From a checkpoint of a small GAN.
Training: normuon at rate 0.0019, 4400 steps.
Data: trained on scattered letters and digits in many colours, 97500 training examples, 4.3 epochs.
Rows from block 5 of the discriminator, named by matrix and row number. Each number is 200 + 20 x the weight over its row's rms, rounded and kept within 0 to 999. All counts start at 0.
# short0: shortcut pointwise conv, stride 2 (discriminator.blocks.5.short.0.weight, 240x128x1x1), inputs 0-127
short0.81,182,218,188,261,214,205,209,225,202,187,192,205,191,202,176,194,223,189,226,184,201,235,204,182,205,237,199,166,185,208,199,201,262,203,199,217,213,168,187,240,243,209,186,185,215,180,162,168,184,240,180,184,194,200,194,183,219,187,180,205,202,175,201,177,211,222,157,187,207,210,176,202,208,178,172,236,185,212,235,209,205,189,206,214,202,197,210,199,201,195,204,166,179,215,169,193,198,213,176,231,207,203,182,187,224,186,188,191,207,186,254,221,181,180,206,181,201,209,194,184,169,181,203,200,201,204,182,183
short0.82,205,196,180,189,193,173,212,221,198,184,226,219,198,179,195,213,195,214,185,209,184,207,211,199,233,172,219,271,193,180,213,177,194,193,185,202,199,210,211,175,201,196,195,215,186,194,194,200,185,209,182,183,196,216,234,223,209,229,209,186,178,205,221,193,193,176,201,187,201,211,210,198,193,196,164,193,184,201,190,181,191,197,230,173,186,201,204,202,200,202,198,214,219,209,187,204,202,182,211,200,195,166,201,209,213,230,202,184,211,185,183,197,215,200,200,181,183,217,207,335,207,178,202,190,197,185,231,218
short0.83,214,179,190,213,211,207,192,229,199,212,145,162,220,223,194,186,222,202,210,230,185,189,180,201,211,157,198,152,201,209,190,184,177,207,218,199,192,190,172,206,230,199,179,203,194,224,184,190,193,222,199,204,207,196,226,173,216,175,197,174,197,182,200,219,182,124,192,204,198,213,234,172,213,197,218,204,184,217,210,211,187,202,213,199,207,158,217,175,206,157,215,198,206,257,231,231,202,191,225,187,195,225,200,227,195,196,187,212,208,202,184,216,211,205,229,177,191,197,206,192,212,184,245,196,202,187,202,222
short0.84,243,199,185,194,207,199,184,213,172,193,199,179,194,249,207,185,199,213,219,222,170,212,220,199,155,208,190,217,178,207,193,208,216,218,209,170,222,159,160,196,189,224,211,229,209,181,209,206,178,216,196,196,193,238,187,205,188,193,274,203,192,192,200,189,210,213,213,169,173,180,201,208,192,252,195,188,201,158,191,164,195,190,209,210,196,188,185,173,195,170,198,212,210,222,206,174,188,203,181,209,177,191,232,199,193,176,180,183,191,186,237,193,206,175,202,231,211,178,204,208,191,192,219,176,178,238,202,211
short0.85,209,212,183,198,182,207,197,222,196,216,223,185,180,170,223,214,175,200,184,199,256,227,239,214,198,187,216,182,228,197,195,199,175,183,200,191,201,227,228,204,233,205,231,203,154,223,196,207,204,189,208,198,188,168,184,198,206,186,189,210,223,214,218,194,207,201,204,194,203,211,220,205,208,192,195,164,198,208,204,170,213,235,184,199,258,215,180,208,179,156,201,184,217,162,173,210,211,200,176,213,157,181,201,241,171,184,209,195,183,188,191,180,196,199,259,201,195,192,174,175,219,231,188,209,212,174,203,210
short0.86,211,174,185,202,216,169,180,164,205,179,203,225,207,221,204,169,181,189,204,204,163,157,205,186,199,172,202,198,191,177,207,195,216,200,200,192,196,200,214,186,214,188,202,199,202,191,201,229,196,189,210,221,197,190,254,202,209,191,196,216,193,220,218,213,204,199,169,212,246,201,216,206,197,200,185,174,201,174,197,208,183,225,215,222,162,203,227,151,232,230,204,188,181,239,228,214,215,198,205,207,224,202,197,231,236,175,171,243,241,222,184,227,197,205,175,247,198,173,209,184,181,222,167,220,197,204,210,204
short0.87,186,179,198,188,208,216,244,195,199,209,211,208,216,201,209,211,172,155,178,190,234,212,206,202,229,188,211,202,223,199,190,197,217,211,187,196,215,199,225,237,195,198,192,221,196,174,195,205,188,215,169,239,186,180,181,191,198,179,197,212,241,195,238,220,202,216,195,189,138,177,185,185,202,201,185,182,194,202,221,196,204,206,191,179,252,198,219,195,196,249,170,207,238,177,175,209,181,216,185,175,223,192,223,209,201,182,231,197,216,208,156,181,202,202,242,208,199,204,233,219,175,198,172,214,193,163,207,203
short0.88,170,203,207,188,197,202,227,193,177,205,210,205,224,201,183,234,187,209,192,201,193,201,195,210,221,200,195,195,214,178,199,225,222,176,195,225,172,185,163,172,194,165,162,221,208,178,196,190,204,194,167,210,192,170,175,197,205,207,182,176,185,158,158,212,182,205,198,197,187,212,188,220,165,227,210,199,276,207,197,201,209,190,224,227,204,188,228,194,181,193,206,216,226,176,192,223,210,219,204,171,215,196,203,202,207,183,198,195,259,171,209,177,173,205,216,215,212,220,212,248,186,195,201,207,167,212,230,185
short0.89,189,180,181,202,205,216,199,230,192,209,216,191,186,199,225,206,212,195,222,173,255,211,224,203,160,197,190,186,212,195,202,201,203,198,197,156,195,210,208,167,194,238,219,200,204,205,184,197,217,192,206,180,202,215,264,243,196,211,191,249,181,210,195,200,210,209,192,209,200,204,210,211,185,218,196,234,197,193,172,156,217,235,176,171,219,209,196,215,197,177,191,202,212,170,232,201,170,193,194,240,193,179,208,271,225,201,207,179,211,199,186,186,194,201,207,227,201,207,187,158,193,211,228,207,216,201,210,199
short0.90,198,197,199,192,244,191,168,216,194,209,203,166,184,235,205,184,228,212,182,203,203,191,181,184,211,209,193,279,200,213,201,174,183,181,197,201,182,208,197,201,237,184,182,195,190,217,184,175,202,204,184,181,197,206,239,218,175,188,226,185,193,198,184,197,214,200,197,196,188,209,218,236,221,207,172,193,202,187,187,193,184,190,246,173,196,203,213,220,217,182,178,206,181,226,196,193,186,194,200,184,233,208,196,187,191,239,199,181,177,183,193,186,207,186,186,196,202,254,197,243,200,196,230,202,236,223,206,264
short0.91,196,217,168,206,222,197,226,194,206,197,236,177,226,212,229,195,205,175,224,187,197,222,187,193,236,226,207,205,217,193,208,193,180,191,180,185,186,227,194,193,227,199,226,194,181,223,205,222,176,183,240,186,181,150,187,200,182,215,201,173,183,224,170,215,201,187,216,199,203,203,221,198,205,219,185,167,210,220,198,190,173,262,183,174,176,212,218,225,225,180,202,206,194,241,177,186,202,174,204,215,204,157,201,213,192,204,184,185,219,189,238,191,177,206,198,235,220,186,191,193,221,218,176,222,202,249,186,204
short0.92,233,196,192,215,195,217,224,200,176,179,197,147,223,160,206,195,212,167,198,176,191,207,207,205,205,254,218,196,217,179,190,189,196,186,191,195,194,177,207,212,244,223,188,216,173,232,205,191,177,186,219,183,218,209,215,209,173,180,185,191,166,195,161,209,212,192,179,198,179,220,174,213,230,217,197,179,216,189,203,204,193,237,198,183,158,203,208,243,192,209,193,205,208,233,197,165,212,213,214,206,151,187,203,213,172,230,170,238,192,188,208,202,215,181,230,212,207,215,203,193,194,237,183,219,202,213,177,195
short0.93,246,187,207,205,184,189,161,192,211,180,221,208,195,218,188,203,190,230,194,233,171,190,238,157,182,208,192,238,184,208,208,198,172,205,230,198,183,248,205,201,220,185,213,196,191,220,201,174,198,191,177,200,205,242,242,205,193,180,221,217,193,189,194,216,194,155,213,192,203,198,223,204,209,186,195,137,194,185,170,170,186,192,198,194,193,198,182,195,208,226,202,210,171,244,237,183,179,190,165,200,203,224,192,178,184,211,206,217,211,223,203,199,201,194,192,180,208,196,214,209,203,189,220,195,184,174,194,253
short0.94,178,220,206,189,240,212,184,200,190,206,175,200,212,219,191,203,213,179,213,223,209,168,208,182,201,179,171,253,159,229,220,224,195,199,190,183,180,195,193,206,211,194,200,194,196,211,176,213,204,197,200,200,214,184,263,216,179,216,195,226,197,129,201,188,195,208,204,209,191,208,212,217,183,203,201,179,179,188,217,214,173,187,215,187,191,200,199,171,203,217,232,193,207,266,224,219,169,208,206,187,199,217,195,189,193,170,179,194,193,217,208,167,184,206,175,210,194,189,189,179,181,182,250,199,171,184,215,226
short0.95,216,214,192,197,203,202,218,172,211,206,202,218,212,196,207,206,176,210,173,210,196,215,201,202,188,173,194,204,219,215,215,166,218,223,211,193,199,256,239,187,220,195,213,222,180,187,211,196,198,210,241,208,183,195,174,177,231,225,208,205,270,212,266,197,197,194,217,167,193,214,215,205,208,209,180,201,170,187,190,192,205,202,179,242,200,197,192,221,202,204,216,218,206,163,183,231,233,175,195,214,199,208,164,202,177,195,199,170,204,198,166,218,203,184,196,226,183,180,255,186,194,199,196,224,190,205,197,182
short0.96,198,183,210,145,215,185,217,133,200,179,229,224,166,208,185,193,197,205,202,219,199,206,241,200,228,244,195,219,207,209,205,216,151,190,186,203,191,159,184,187,200,187,219,196,171,190,207,186,195,180,200,182,193,202,204,177,197,199,188,170,202,205,196,184,216,230,201,172,197,208,187,169,208,196,171,188,207,221,246,202,167,206,177,216,149,197,181,174,195,197,181,187,187,181,148,220,214,190,206,152,211,213,176,215,233,197,187,194,195,209,170,189,188,204,182,207,205,207,196,193,214,219,198,206,206,189,196,193
short0.97,174,196,211,181,192,187,204,170,212,214,224,240,208,190,204,176,199,195,183,215,209,191,176,191,194,219,212,188,203,203,184,203,171,187,173,208,209,189,209,162,225,194,226,199,218,145,209,184,189,160,219,188,183,186,234,215,207,197,190,173,186,240,207,212,195,191,197,186,195,175,193,199,221,207,220,173,205,207,219,178,221,213,234,180,205,210,216,213,193,195,199,180,189,185,206,198,185,171,197,196,198,207,164,191,238,202,217,233,235,187,196,215,208,178,216,226,182,259,193,250,188,192,147,207,247,216,213,217
short0.98,219,171,202,204,221,144,187,194,184,188,189,209,181,186,225,193,208,186,203,188,185,182,234,184,178,180,185,190,207,212,197,193,225,215,216,192,198,253,205,216,246,202,215,171,200,218,190,188,215,191,183,209,202,212,260,194,222,199,190,197,209,233,215,190,197,237,197,198,188,200,204,215,185,201,196,155,203,237,190,190,210,223,181,193,169,196,180,195,194,227,206,216,186,279,267,195,189,194,189,229,202,187,184,206,192,206,181,187,217,209,217,211,197,169,200,208,189,196,205,204,198,204,194,215,192,166,208,206
short0.99,204,206,200,216,199,198,187,196,186,198,203,159,192,195,197,209,216,184,187,211,206,214,208,182,182,215,201,189,188,196,187,170,196,196,210,202,187,230,188,195,205,218,193,189,190,202,181,204,201,187,191,201,199,175,307,208,198,183,217,160,177,207,128,195,205,153,199,184,198,224,194,228,194,200,198,166,213,208,171,216,202,190,198,179,202,186,199,212,187,186,183,186,222,254,224,217,218,200,219,210,194,195,204,207,204,210,207,239,217,194,249,188,216,189,224,191,180,209,193,191,195,183,172,205,213,235,220,191
short0.100,207,214,224,215,221,217,202,187,198,181,178,220,199,224,189,189,221,178,192,187,164,236,184,197,197,184,202,211,186,220,185,172,243,169,214,176,175,162,185,212,193,173,179,196,204,166,190,170,202,199,177,176,227,152,210,191,205,206,188,215,212,174,180,142,186,193,213,183,214,202,202,199,200,171,185,204,171,211,209,239,218,204,207,197,194,205,194,156,186,226,207,194,225,227,169,196,197,213,201,171,177,199,166,209,184,183,214,228,193,187,188,158,183,162,190,176,188,186,201,193,207,180,230,203,197,188,199,164
short0.101,175,182,188,220,217,194,223,205,196,186,190,221,218,202,180,197,203,189,186,201,179,232,191,207,205,206,178,167,223,171,219,201,208,200,193,221,197,194,214,220,222,202,180,196,216,171,183,204,177,195,209,166,191,177,177,173,193,205,192,194,192,196,191,213,194,213,212,214,203,198,198,204,184,206,187,195,283,203,193,184,214,224,210,184,192,175,197,209,207,211,195,201,216,186,205,253,180,229,210,211,185,198,184,195,266,182,196,217,270,187,205,212,196,197,222,251,209,199,177,225,170,206,228,208,188,205,204,154
short0.102,193,188,217,206,174,191,189,212,191,184,214,179,200,203,186,220,191,227,202,166,150,177,205,172,208,205,200,201,215,184,233,181,194,214,214,197,208,192,189,219,237,198,163,207,210,201,211,192,215,184,201,173,212,202,192,180,203,172,206,207,184,176,217,196,201,176,190,214,191,204,184,175,205,214,192,141,171,207,196,184,220,189,212,191,215,206,167,207,187,214,182,225,184,151,201,198,212,184,197,198,237,195,211,219,154,182,214,202,171,184,185,206,238,230,182,166,194,209,197,254,194,195,184,195,182,262,202,239
short0.103,177,219,193,191,196,198,164,148,193,210,195,238,197,203,191,218,200,178,200,189,232,211,190,193,209,187,197,166,175,206,212,185,173,185,196,185,180,179,189,207,166,200,208,201,196,206,199,204,179,195,176,202,196,204,257,229,210,217,183,181,200,208,184,162,198,217,212,194,202,189,169,257,207,201,198,245,165,187,203,187,201,186,187,184,185,233,200,175,168,207,201,213,195,208,250,228,192,184,192,216,212,235,166,221,202,181,178,199,212,186,223,191,207,197,172,193,193,202,175,199,188,204,158,200,259,194,180,189
short0.104,175,201,201,168,171,198,184,197,216,184,229,210,201,228,189,222,152,189,202,191,184,213,203,172,203,209,191,220,220,179,229,222,199,213,210,222,206,143,209,194,185,184,186,206,204,203,199,185,183,192,152,197,195,187,194,179,213,220,186,170,208,178,161,208,178,177,188,192,195,220,174,209,208,200,206,155,211,183,190,198,205,181,249,193,227,207,241,188,206,196,193,207,235,186,193,220,191,182,209,190,238,177,189,226,179,187,176,197,215,173,197,211,199,208,213,207,193,217,204,256,222,194,170,191,233,196,244,223
short0.105,187,206,196,184,207,172,197,203,191,201,214,171,196,188,213,196,174,217,180,199,146,178,215,192,204,174,207,269,213,199,191,215,182,197,229,185,189,206,189,173,237,223,185,217,209,198,212,172,210,179,183,221,198,199,199,191,207,184,208,196,193,195,195,204,183,180,168,211,207,206,191,203,217,211,229,175,183,206,233,178,209,201,219,184,208,202,199,212,212,210,204,210,227,197,215,221,219,187,189,180,214,190,200,235,183,226,209,186,190,198,192,186,223,228,191,196,199,225,217,283,218,167,188,175,203,231,234,260
short0.106,161,207,189,172,216,181,186,155,197,200,192,207,206,191,199,192,212,206,194,193,177,178,183,199,190,195,190,225,179,249,192,192,182,188,203,194,193,208,219,208,218,180,173,205,191,202,202,178,206,206,186,200,184,203,175,203,201,180,217,180,216,270,196,193,227,206,189,209,219,179,234,194,193,209,204,188,198,245,188,168,170,206,188,209,197,223,200,197,217,201,183,229,192,174,303,208,200,213,207,191,212,204,200,208,226,202,229,197,193,166,175,189,203,188,196,195,212,187,198,222,189,213,178,176,234,200,167,206
short0.107,239,216,194,205,184,210,172,174,196,188,217,176,187,194,185,219,213,231,181,217,252,208,195,200,179,196,205,188,174,213,192,200,187,196,212,180,194,211,204,164,204,206,198,204,207,212,212,190,209,208,210,213,209,220,190,208,198,154,205,206,192,183,229,233,211,197,222,190,143,227,189,205,221,228,189,178,155,176,203,204,184,180,205,221,209,201,182,187,204,167,230,210,195,141,156,187,226,217,165,210,209,210,218,218,202,192,206,174,181,179,171,174,220,190,215,165,196,212,188,210,214,166,191,173,201,239,218,213
short0.108,181,191,226,202,178,217,229,203,197,198,195,206,230,206,190,187,229,198,168,204,203,189,196,200,187,233,181,165,200,217,211,178,192,208,211,220,215,197,198,213,208,203,180,210,214,217,179,179,180,172,183,220,221,187,223,197,201,231,227,181,199,230,203,155,224,213,272,217,195,190,212,205,206,206,184,193,228,224,227,206,206,205,264,194,182,196,190,181,176,201,189,203,208,170,214,221,210,202,223,203,209,200,200,217,231,190,196,174,210,162,167,270,192,207,202,202,206,219,180,228,206,201,223,187,187,177,188,173
short0.109,200,198,219,150,207,219,202,228,207,187,200,178,198,195,225,188,210,190,198,181,185,182,166,193,184,211,153,211,192,196,196,183,171,206,215,209,209,180,187,221,185,238,177,190,186,208,209,149,213,183,204,175,157,183,186,208,195,192,202,190,218,183,212,170,196,197,205,182,147,193,184,172,206,220,209,207,175,183,204,183,196,209,211,209,218,183,201,193,212,216,222,220,174,191,236,187,188,211,221,184,179,183,233,196,169,195,245,219,207,176,180,207,191,200,198,233,227,165,207,223,196,190,203,235,156,151,202,211
short0.110,169,169,183,226,207,211,207,195,186,190,219,182,162,223,196,213,182,193,189,178,193,206,206,191,204,198,181,189,212,181,199,203,218,187,203,226,227,177,177,238,203,202,183,200,156,210,198,203,173,192,205,202,201,191,162,223,194,207,234,215,242,233,217,191,214,215,206,172,244,213,187,203,201,204,186,197,232,217,161,203,167,196,224,173,211,213,156,208,194,164,180,191,204,207,207,174,179,216,197,204,172,191,204,194,232,196,235,208,193,199,195,178,204,182,230,181,212,200,228,207,196,217,246,240,153,164,195,191
short0.111,196,184,209,185,221,207,211,220,194,198,201,194,218,218,192,195,207,202,195,178,186,186,188,204,250,200,194,237,206,225,192,177,208,197,202,180,212,173,169,187,234,201,202,202,192,195,179,151,187,211,187,182,205,188,214,210,182,217,165,218,187,175,189,156,192,193,203,202,162,192,232,234,180,184,221,190,215,194,170,209,202,213,214,182,208,191,195,202,219,198,235,233,205,227,214,154,214,164,174,183,205,203,161,170,146,191,178,226,201,256,209,173,195,185,196,206,201,211,193,207,222,208,205,166,213,208,169,212
short0.112,207,173,193,207,192,189,210,180,191,205,199,186,212,160,170,186,216,212,159,172,219,220,166,193,198,211,179,180,240,189,220,186,200,217,204,217,214,206,216,198,192,208,190,201,212,191,203,196,200,187,244,181,193,190,164,155,198,219,212,200,201,194,232,218,200,201,214,219,218,199,196,159,200,207,190,195,216,185,183,202,187,201,205,220,229,189,192,228,216,214,201,202,188,170,195,257,178,187,220,230,231,211,222,240,234,185,200,185,225,198,173,225,197,225,195,229,198,179,206,196,183,201,216,245,201,249,197,149
short0.113,192,172,199,177,211,189,188,208,192,204,232,185,204,210,221,183,190,216,166,206,185,202,239,163,221,247,193,243,210,229,180,212,171,180,204,196,209,174,214,154,186,208,170,210,182,204,225,217,196,192,178,202,207,188,210,208,189,217,189,210,177,203,207,172,191,200,200,185,204,186,218,216,237,177,209,167,170,120,200,208,192,203,204,197,186,192,199,189,200,181,198,209,200,190,198,195,190,194,171,199,233,227,184,182,205,204,198,214,205,220,187,216,228,177,205,190,192,229,188,209,204,210,180,228,275,208,196,220
short0.114,206,202,180,210,206,210,205,220,188,214,200,224,215,197,161,196,226,178,209,193,229,180,193,176,173,189,197,176,157,202,206,219,207,204,213,184,184,194,212,153,177,184,233,201,183,210,193,181,194,217,196,212,199,195,324,204,210,212,214,209,227,189,184,205,179,253,201,206,192,188,207,223,194,208,212,218,191,186,182,199,188,221,225,197,167,205,189,194,199,184,200,213,184,208,185,194,202,181,189,184,223,181,209,244,196,185,197,183,210,202,202,178,203,194,196,197,215,201,202,188,195,177,240,206,209,169,212,198
short0.115,200,221,201,186,239,204,199,172,214,198,197,188,197,159,213,209,193,237,185,197,205,191,185,197,213,227,189,185,200,237,169,214,208,194,178,201,201,189,192,251,262,199,206,195,229,208,187,209,187,192,200,175,191,195,181,222,223,186,183,181,226,198,233,181,219,204,198,180,216,215,194,192,220,198,189,222,200,214,199,222,200,187,182,189,182,194,238,199,177,176,211,192,209,248,223,176,207,215,215,184,208,193,196,138,206,201,216,206,159,184,214,222,185,199,220,188,199,206,190,200,172,175,149,188,241,199,210,242
short0.116,192,194,214,212,208,218,203,186,186,179,224,224,205,180,202,229,177,199,196,219,222,202,197,195,201,217,216,180,190,216,216,202,215,212,204,172,204,235,217,209,233,218,191,206,173,195,197,224,216,246,172,225,177,216,188,192,210,210,219,213,274,214,213,227,181,269,210,180,205,195,190,213,208,188,199,216,202,203,250,198,181,195,201,204,224,199,221,234,185,228,194,196,187,243,236,191,227,182,209,218,182,229,168,183,192,167,194,188,197,205,216,193,199,198,182,196,186,222,215,209,200,194,185,228,176,232,225,219
short0.117,208,170,196,271,188,184,220,239,212,212,180,203,206,190,194,226,205,201,224,178,193,199,195,208,221,169,221,166,202,194,204,207,291,220,205,214,196,205,206,213,208,196,188,179,225,188,195,197,210,205,201,216,192,187,175,164,202,232,193,233,202,183,192,213,166,167,199,184,205,186,196,212,197,183,186,196,199,190,189,193,226,179,193,194,220,185,195,203,205,233,223,197,237,223,199,214,207,187,185,219,190,199,214,198,187,202,198,190,190,200,258,187,204,184,189,209,206,230,192,188,223,175,219,220,186,249,190,177
short0.118,196,201,207,212,222,201,205,250,198,190,182,208,207,212,211,163,200,178,185,190,194,212,183,210,190,220,201,207,193,232,203,204,190,211,229,227,211,232,204,198,260,192,193,189,194,195,209,203,198,185,159,226,188,172,176,190,216,164,196,197,174,200,181,195,177,183,198,187,199,200,205,182,241,200,176,154,176,202,270,182,202,236,187,163,190,202,163,213,183,221,223,199,214,211,227,208,175,202,206,215,223,212,232,203,163,188,174,200,174,238,189,214,179,225,204,194,195,189,193,205,193,231,202,175,218,192,195,210
short0.119,187,189,207,203,181,192,174,185,207,172,190,230,180,217,204,205,195,203,186,205,200,209,222,202,178,218,245,226,210,197,187,190,213,199,186,209,213,190,198,197,204,221,211,197,217,165,197,177,194,188,203,181,190,189,183,251,201,191,231,173,190,199,223,169,203,186,256,204,194,206,182,172,222,200,178,175,183,237,204,215,181,201,254,183,198,208,176,203,163,181,187,241,207,204,180,166,202,192,187,207,226,192,185,191,197,221,204,223,188,192,196,210,210,169,210,195,180,245,198,280,206,199,219,206,225,180,207,216
short0.120,238,193,198,189,190,190,239,186,222,201,207,192,201,134,205,198,198,194,210,210,215,199,198,220,199,184,200,215,168,216,194,192,214,177,189,161,178,176,226,177,183,201,175,208,179,193,194,182,194,215,202,173,222,187,155,222,225,199,198,155,228,231,175,225,182,191,201,197,219,214,196,166,188,189,197,244,195,226,183,194,200,186,185,198,173,238,186,168,204,202,149,179,207,230,181,204,224,224,189,188,161,200,207,196,209,182,207,169,183,216,178,178,180,187,214,193,221,195,186,169,191,191,201,179,197,186,210,175
short0.121,233,190,193,217,197,206,190,182,209,221,205,191,182,184,213,193,205,267,182,223,161,242,202,217,209,214,227,190,162,239,218,196,200,215,221,207,207,213,215,177,203,200,235,203,196,193,206,181,209,197,219,195,222,201,197,192,183,182,219,192,173,219,227,190,216,175,216,156,171,227,233,204,194,182,211,183,166,221,187,204,204,177,205,217,167,205,149,202,200,198,175,217,203,233,220,200,205,205,187,201,201,183,233,205,176,223,187,215,181,217,209,179,207,209,226,138,220,198,168,191,192,201,195,196,218,217,179,215
short0.122,221,212,185,192,249,183,180,226,215,180,201,220,221,202,221,187,187,214,200,160,208,197,210,183,224,204,177,205,194,215,206,192,199,158,177,207,192,227,174,183,204,216,197,189,205,202,214,208,173,182,177,209,199,186,202,238,201,205,192,188,236,200,211,179,237,225,225,220,210,196,172,195,249,207,211,201,207,205,185,178,221,159,219,173,186,192,186,195,173,211,231,180,207,237,224,208,186,201,187,206,224,235,183,147,199,168,207,221,177,169,213,207,190,194,204,183,196,186,160,180,172,189,188,203,246,170,198,210
short0.123,212,193,202,194,179,212,195,209,197,218,207,178,188,207,196,211,225,218,220,186,196,206,202,215,238,248,172,191,212,239,236,206,235,210,191,168,216,161,211,203,190,235,218,183,173,250,183,195,197,229,209,208,183,196,187,209,208,174,181,188,218,182,184,201,190,204,195,208,212,154,211,209,209,177,194,198,207,208,208,223,218,226,203,218,185,200,244,208,218,200,170,213,185,222,174,198,178,184,217,207,285,201,235,199,200,200,171,187,174,184,197,191,190,205,194,205,205,179,193,222,227,221,225,192,186,209,233,195
short0.124,229,223,217,196,208,190,187,205,210,214,215,217,203,189,209,170,220,197,194,248,174,181,177,176,165,190,211,254,207,202,189,199,215,221,205,213,202,247,208,185,184,204,184,200,209,197,208,195,208,186,223,197,195,200,159,179,180,197,231,172,211,203,218,194,197,195,205,175,217,189,198,166,220,219,205,237,175,219,221,204,209,183,189,273,194,179,182,185,164,210,237,191,186,176,211,187,236,201,197,199,199,234,220,169,167,176,188,171,163,212,189,209,194,217,177,182,199,212,190,213,183,180,187,204,197,194,201,172
short0.125,182,174,202,215,184,215,203,183,193,199,207,206,203,201,199,180,190,223,187,189,168,192,179,192,179,191,218,186,215,166,231,214,199,192,208,202,193,188,196,182,213,194,211,197,252,185,190,200,213,189,224,143,194,197,181,187,197,232,217,190,201,223,238,208,197,208,200,203,226,230,184,195,223,199,211,195,224,209,177,163,200,226,216,217,192,184,175,205,203,161,181,209,200,182,202,233,178,216,210,221,207,172,197,215,230,187,201,192,259,201,181,218,225,204,216,231,196,213,155,236,175,191,244,211,187,217,201,142
short0.126,255,203,215,217,210,193,193,203,211,155,200,201,203,170,181,212,204,214,175,205,173,203,217,204,187,206,183,200,179,187,192,206,187,220,224,218,188,217,230,180,224,212,179,196,209,191,202,210,209,192,258,158,206,248,172,204,190,188,164,207,179,215,190,186,209,183,200,171,206,243,202,185,226,192,204,199,190,201,195,192,193,159,178,213,159,208,190,213,212,188,201,214,199,198,206,200,263,219,191,229,197,233,159,207,199,219,182,183,211,207,192,186,219,224,199,181,204,152,244,217,204,186,193,186,211,200,193,212
short0.127,188,172,203,209,185,200,216,199,195,191,190,239,199,205,189,204,244,201,193,188,185,242,181,196,195,247,182,159,194,178,196,184,212,191,222,224,210,171,190,208,182,204,201,254,187,203,213,190,190,216,190,207,208,200,176,209,226,230,170,195,185,192,159,191,206,194,170,180,256,196,194,214,190,160,188,195,184,223,180,211,199,208,197,177,186,209,199,197,215,196,218,222,192,202,189,214,222,205,226,228,276,188,195,185,180,205,173,197,198,197,200,205,199,218,207,203,203,187,239,235,205,220,204,233,187,164,202,175
short0.128,232,211,199,167,201,200,170,220,219,184,191,205,186,216,194,203,185,173,196,210,193,215,171,157,192,213,204,183,194,239,209,234,208,228,177,200,224,160,180,231,224,228,179,185,194,216,215,178,201,185,223,189,198,200,137,200,224,191,196,204,258,221,215,178,203,201,187,176,240,203,219,207,199,196,221,240,194,182,233,214,196,206,198,248,189,199,233,227,213,206,210,192,191,229,223,175,200,175,197,192,236,199,236,208,199,209,219,214,173,209,206,213,194,198,200,189,196,171,201,220,186,185,205,193,202,190,229,208
short0.129,221,194,203,186,209,201,207,196,185,190,190,198,180,189,202,180,174,204,162,202,180,188,198,206,203,220,197,233,184,192,197,192,200,180,217,198,151,203,205,205,267,209,229,201,181,214,227,185,212,154,192,180,189,163,204,178,209,187,193,188,227,229,218,223,197,191,189,197,207,186,197,202,188,165,201,212,235,223,196,205,198,221,180,204,192,185,196,193,162,197,179,173,165,267,199,199,184,214,196,187,169,194,219,247,211,182,158,178,202,182,220,178,197,208,204,182,231,221,188,204,168,205,194,232,203,181,185,227
short0.130,210,229,199,203,207,198,197,182,204,205,211,243,187,219,210,188,186,176,186,198,222,188,189,171,173,198,208,195,210,215,193,199,206,213,190,210,215,216,206,249,190,185,195,248,143,204,197,193,186,224,220,220,175,183,179,206,213,227,210,200,255,234,246,200,164,205,168,209,196,211,214,196,189,217,192,227,169,175,235,228,186,200,208,199,205,220,240,237,198,214,233,180,191,177,200,182,201,189,207,194,231,198,213,174,206,208,198,197,176,220,211,203,189,209,193,199,198,154,246,200,197,191,186,213,163,198,191,211
short0.131,199,199,176,146,186,224,193,166,192,197,194,210,190,236,196,171,182,184,194,199,214,203,203,183,246,191,174,261,229,188,213,217,153,197,202,198,200,208,192,216,166,208,212,214,174,184,198,159,174,221,223,203,193,189,178,196,181,164,186,163,213,228,190,173,219,199,200,224,185,192,225,197,186,213,211,171,190,230,223,209,182,236,185,207,183,201,221,211,189,154,184,233,198,186,206,198,193,207,200,188,182,181,206,184,243,199,181,212,197,201,164,203,215,208,217,196,214,176,208,197,181,208,173,170,207,199,210,215
short0.132,199,179,202,207,204,193,194,217,210,219,177,173,199,230,196,198,223,221,205,207,189,226,190,205,230,214,191,170,182,189,221,152,171,201,207,218,189,219,203,177,220,187,199,177,188,193,203,195,215,185,187,192,175,184,265,230,235,211,222,191,205,200,216,219,200,272,222,174,194,211,183,202,210,197,195,190,183,232,210,184,180,191,206,203,184,208,202,212,224,171,203,203,192,269,198,197,201,218,202,213,211,199,203,203,231,233,162,193,198,226,203,203,195,163,200,202,189,187,212,205,192,185,195,223,245,197,212,243
short0.133,178,198,214,179,226,219,181,185,193,181,197,221,205,171,202,221,196,203,173,236,212,196,183,197,225,239,184,218,211,200,179,214,234,200,195,208,200,195,204,228,204,212,217,214,223,202,191,200,177,209,186,185,198,175,194,219,228,189,243,216,222,193,258,187,209,248,236,188,223,204,236,179,218,203,196,177,208,181,237,242,172,200,240,193,192,189,212,191,175,231,180,227,208,242,172,219,188,204,195,226,238,195,206,195,207,206,196,173,197,182,204,228,224,212,210,189,195,218,182,227,172,191,221,208,217,192,202,182
short0.134,228,200,180,214,187,187,195,167,171,200,192,196,209,195,194,182,233,181,190,204,174,188,199,196,180,200,206,169,183,198,222,175,204,177,226,185,214,213,185,189,195,227,205,185,184,201,182,186,181,199,185,211,213,183,340,177,217,197,231,195,219,203,172,205,194,201,213,187,196,197,219,206,188,194,200,189,226,197,190,194,198,193,186,204,209,183,206,190,203,217,170,192,198,267,186,219,214,201,195,198,198,186,202,182,186,188,199,210,216,214,218,217,189,211,203,196,196,192,222,198,184,182,226,190,208,185,210,210
short0.135,213,226,194,192,207,181,173,157,204,190,213,215,200,189,211,179,250,206,179,183,270,205,181,199,196,184,211,146,184,193,192,218,192,198,176,207,208,215,187,166,187,204,211,214,198,202,209,216,211,219,213,196,205,200,191,222,199,203,191,179,241,189,249,201,207,240,186,187,174,209,212,188,218,205,212,184,211,197,209,205,203,222,212,203,184,229,210,224,189,191,170,200,202,176,174,189,186,193,203,164,223,189,181,185,203,190,217,204,201,194,188,216,210,201,210,222,162,184,193,167,180,217,164,225,255,175,216,241